A small class-conditioned image diffusion model, trained from scratch: batches of 128.
Rows from block 3 of a small class-conditioned image diffusion model, named by matrix and row number. Rows with one number belong to one neuron. Each number is 500 + 25 x the weight over its row's rms, rounded and kept within 0 to 999. All counts start at 0. Numbers have three digits each. After the name is the row's rms in percent of the matrix's.
Before each neuron's rows are labels from the 100 images, of 14976 (inputs lightly noised), where the neuron reaches its highest value: "top examples" is what is common among them; "patch colour" is the nearest of a few named colours to the mean colour under the peak. Only what is clearly more common there than usual is listed. The data: gratings and oriented noise at many angles and scales. In brackets: how many of the 100.
# fc1: MLP up (model.blocks.3.mlp.fc1.weight, 768x192), inputs 64-127
# fc2: MLP down (model.blocks.3.mlp.fc2.weight, 192x768, transposed), outputs 64-127

top examples: noisy (100); very coarse (55); dashes (45); kind: square grating (43)
patch colour: black (85)
fc1.299 095:517502514498456446481509539500506463498516455532469517441505524527489483480466474512524500473506488493521518505546523546506489508523482466497524479501527467504516490496512551555466512513510471
fc2.299 097:488496456498500522493494469511528522480449513491540523492474482471510524465534557518527534529439476505478522521522459494513498520494477534522464514530489556503449486499500486498509460492497529

top examples: windowed patch (99); stripes at 90 degrees (82)
patch colour: grey (99)
fc1.596 078:493505498519515512469556485449487491492509445548530509478501554502546468514524489497475511514505476467520500477520504537513470508476482459495511524493515493490500519523498490473469531528516521
fc2.596 090:490521521508515477511531522525495505470518459507482522527529531482454542500514518484528528535511502536503491478513519510473516537472511520489472499486506458508512540507465508502499522526510491

top examples: sawtooth grating (100); very fine (45); stripes at 15 degrees (34)
patch colour: brown (93)
fc1.379 118:535486477567482482558487503474502485502507504482499507501516531505490525522478453561478489514447491568551519491508526508476481492477495482525505496520494487521494522500474538531512523472516493
fc2.379 118:520469506463557528452523507455478460501517473506537487464473520534500520546503500480514478524514534468502509522507509495506506526530549508493511512469480524468507512550507456539480510504486498

top examples: noisy (91); dashes (53)
patch colour: brown (33); black (26)
fc1.121 091:545467508525513548501479496474457470521518495535526490459489481489508522439492479482472476467504476524505558501490498533553493529486483468543487532502474515501543507524486519481513502473471479
fc2.121 076:520489462507519465471518481525542497541532519521473488516526484527548509521526487498475519528485470469485478472516495472431535484507479541464507479521518493493430520498531463535507509478492544

top examples: noisy (98); sawtooth grating (58); stripes at 0 degrees (32); angle: stripes at 15 degrees (25)
patch colour: brown (47)
fc1.727 095:514498491525516511499456569494503481520503442482526518511469493491475521500510528516518529549459536510502505525552450493489508492515470458509478498452482496516519486496507524505478500555458467
fc2.727 096:479495500515507465501546476531461485518483477502491464517504494499507538529492502474470490454500466520530473456474523521494483507513488458538465490496492502473462545491452474492539473424515523

top examples: noisy (100); dashes (61)
patch colour: black (32)
fc1.169 116:498510518541483470538501502512499524453471476487508500463492507509459489470478514498528513469498489527527504493501495573514462502485483468495518480499512483503493501484470509539460558531473464
fc2.169 110:487506457494513520484544492514511516495508492524494553505526497491503542531503520499496494510462509501471506502516474461547529507479495517470509523565514461537509489515542522487498482464518516

top examples: low contrast (99); windowed patch (96); very fine (47)
patch colour: grey (95)
fc1.186 099:515517468535502454502501489524483495506530510510500513497528450493520524521515510539485526509512496503470552522478534499507481500495474509477529535492519522494525529510505507516510478506495493
fc2.186 087:540489537486467536523517495485532459528495539481488498544517434528519499518518527484451518463514521501489547517465514505507503507526495486535477520533509538488492469495488552502495513496518473

top examples: windowed patch (100); stripes at 0 degrees (48); stripes at 15 degrees (32)
patch colour: grey (100)
fc1.752 075:499423479531516506484555512507497472525518490481544481481449479476482450474533505443516447508487502501513528529488447483517528514519491497514475521515544495476525462456477482493486456502528498
fc2.752 100:483543498487488489522506507497504529462482485557452496507520498505506448524496510507478463533521475537511487490464544493521445470528458480520552506511479541476461524493517501487498481501445495

top examples: sawtooth grating (100); stripes at 150 degrees (36); stripes at 165 degrees (31)
patch colour: pink (27)
fc1.705 096:500492477495501532563467492551472480500503512494516491481488508505489531501445546511540495525494509549474484548525458511538523492449463500477507496496494490475519470503516510540507515512502483
fc2.705 090:502500481525527455513548479471495491490474504494538529509512502507493482476486507496424488484466500465498541502483535498490491531502532470484524473479492510519471525452475488484481534443504508

top examples: windowed patch (93); stripes at 90 degrees (76)
patch colour: grey (99)
fc1.11 094:521535543487514509516504505496525524461471470479472512492481507467490481467522506495537497534451481479488526501525476515502470497505501520490517497523553478506485525506487511503458473515480545
fc2.11 103:444540462462494494503554506491496524494511484519518528494514495471442502464452541498453517514456506492489540492498532507509557475457508473463451497505457487536486524523492512479509510526525505

top examples: sawtooth grating (99); stripes at 165 degrees (62); stripes at 150 degrees (35)
patch colour: grey (99)
fc1.412 106:507506521494487548518471473505499496436526493512499506470483524465489495481504518504528523502498480546514493472527479520528557507515469499528499490488490516505518498480530496490472503511512509
fc2.412 114:517500459468452541430486531444500510470529504519460543473487487517505480510516487522524496493505507432514499479512451514539483495515515492506499501542510483522505468531512507473492493461504497

top examples: windowed patch (95); very fine (49)
patch colour: brown (38)
fc1.366 076:523520514488520474478529524489526498529500504459526471486549477481580534511489471520534529459496512452484433485516497511501502519504491560530481516539510489499459451540479493484502461472498470
fc2.366 082:482519524491475483511493487505489498499463457534466479505470473517471489500527531502461522508462476508504577549493521506522503519449521453478514481478502541486535515502516499505536486545535527

top examples: windowed patch (72); stripes at 90 degrees (64); very coarse (61)
patch colour: grey (99)
fc1.264 090:509513504539521471475537500461463517516477478555479542491486531517509489502544529528514553475528496483453489495493511535507453497476493504463516499486514475511481559480472504502488518509540489
fc2.264 100:456517477493502521530470539506519470484499528483477553493543499528467487515542484493502464528516502517510518453558485462482540474463511521457513516535489480440507528515502532514507518486481498

top examples: windowed patch (100); low contrast (100); coloured (86); very fine (48)
patch colour: grey (99)
fc1.13 101:505502499501518469511525513532495520497544480492477538472478474535499512547514515516472500493484515505452525542507535522521499524484482540497515512500493518481484495481485490496519528489497478
fc2.13 093:491550531498530503523497520494540491486503503479498500535528485486494433524518520500481521486519513509509504479506474491496505521513459505530509546482499460504482444509550521520477472510479480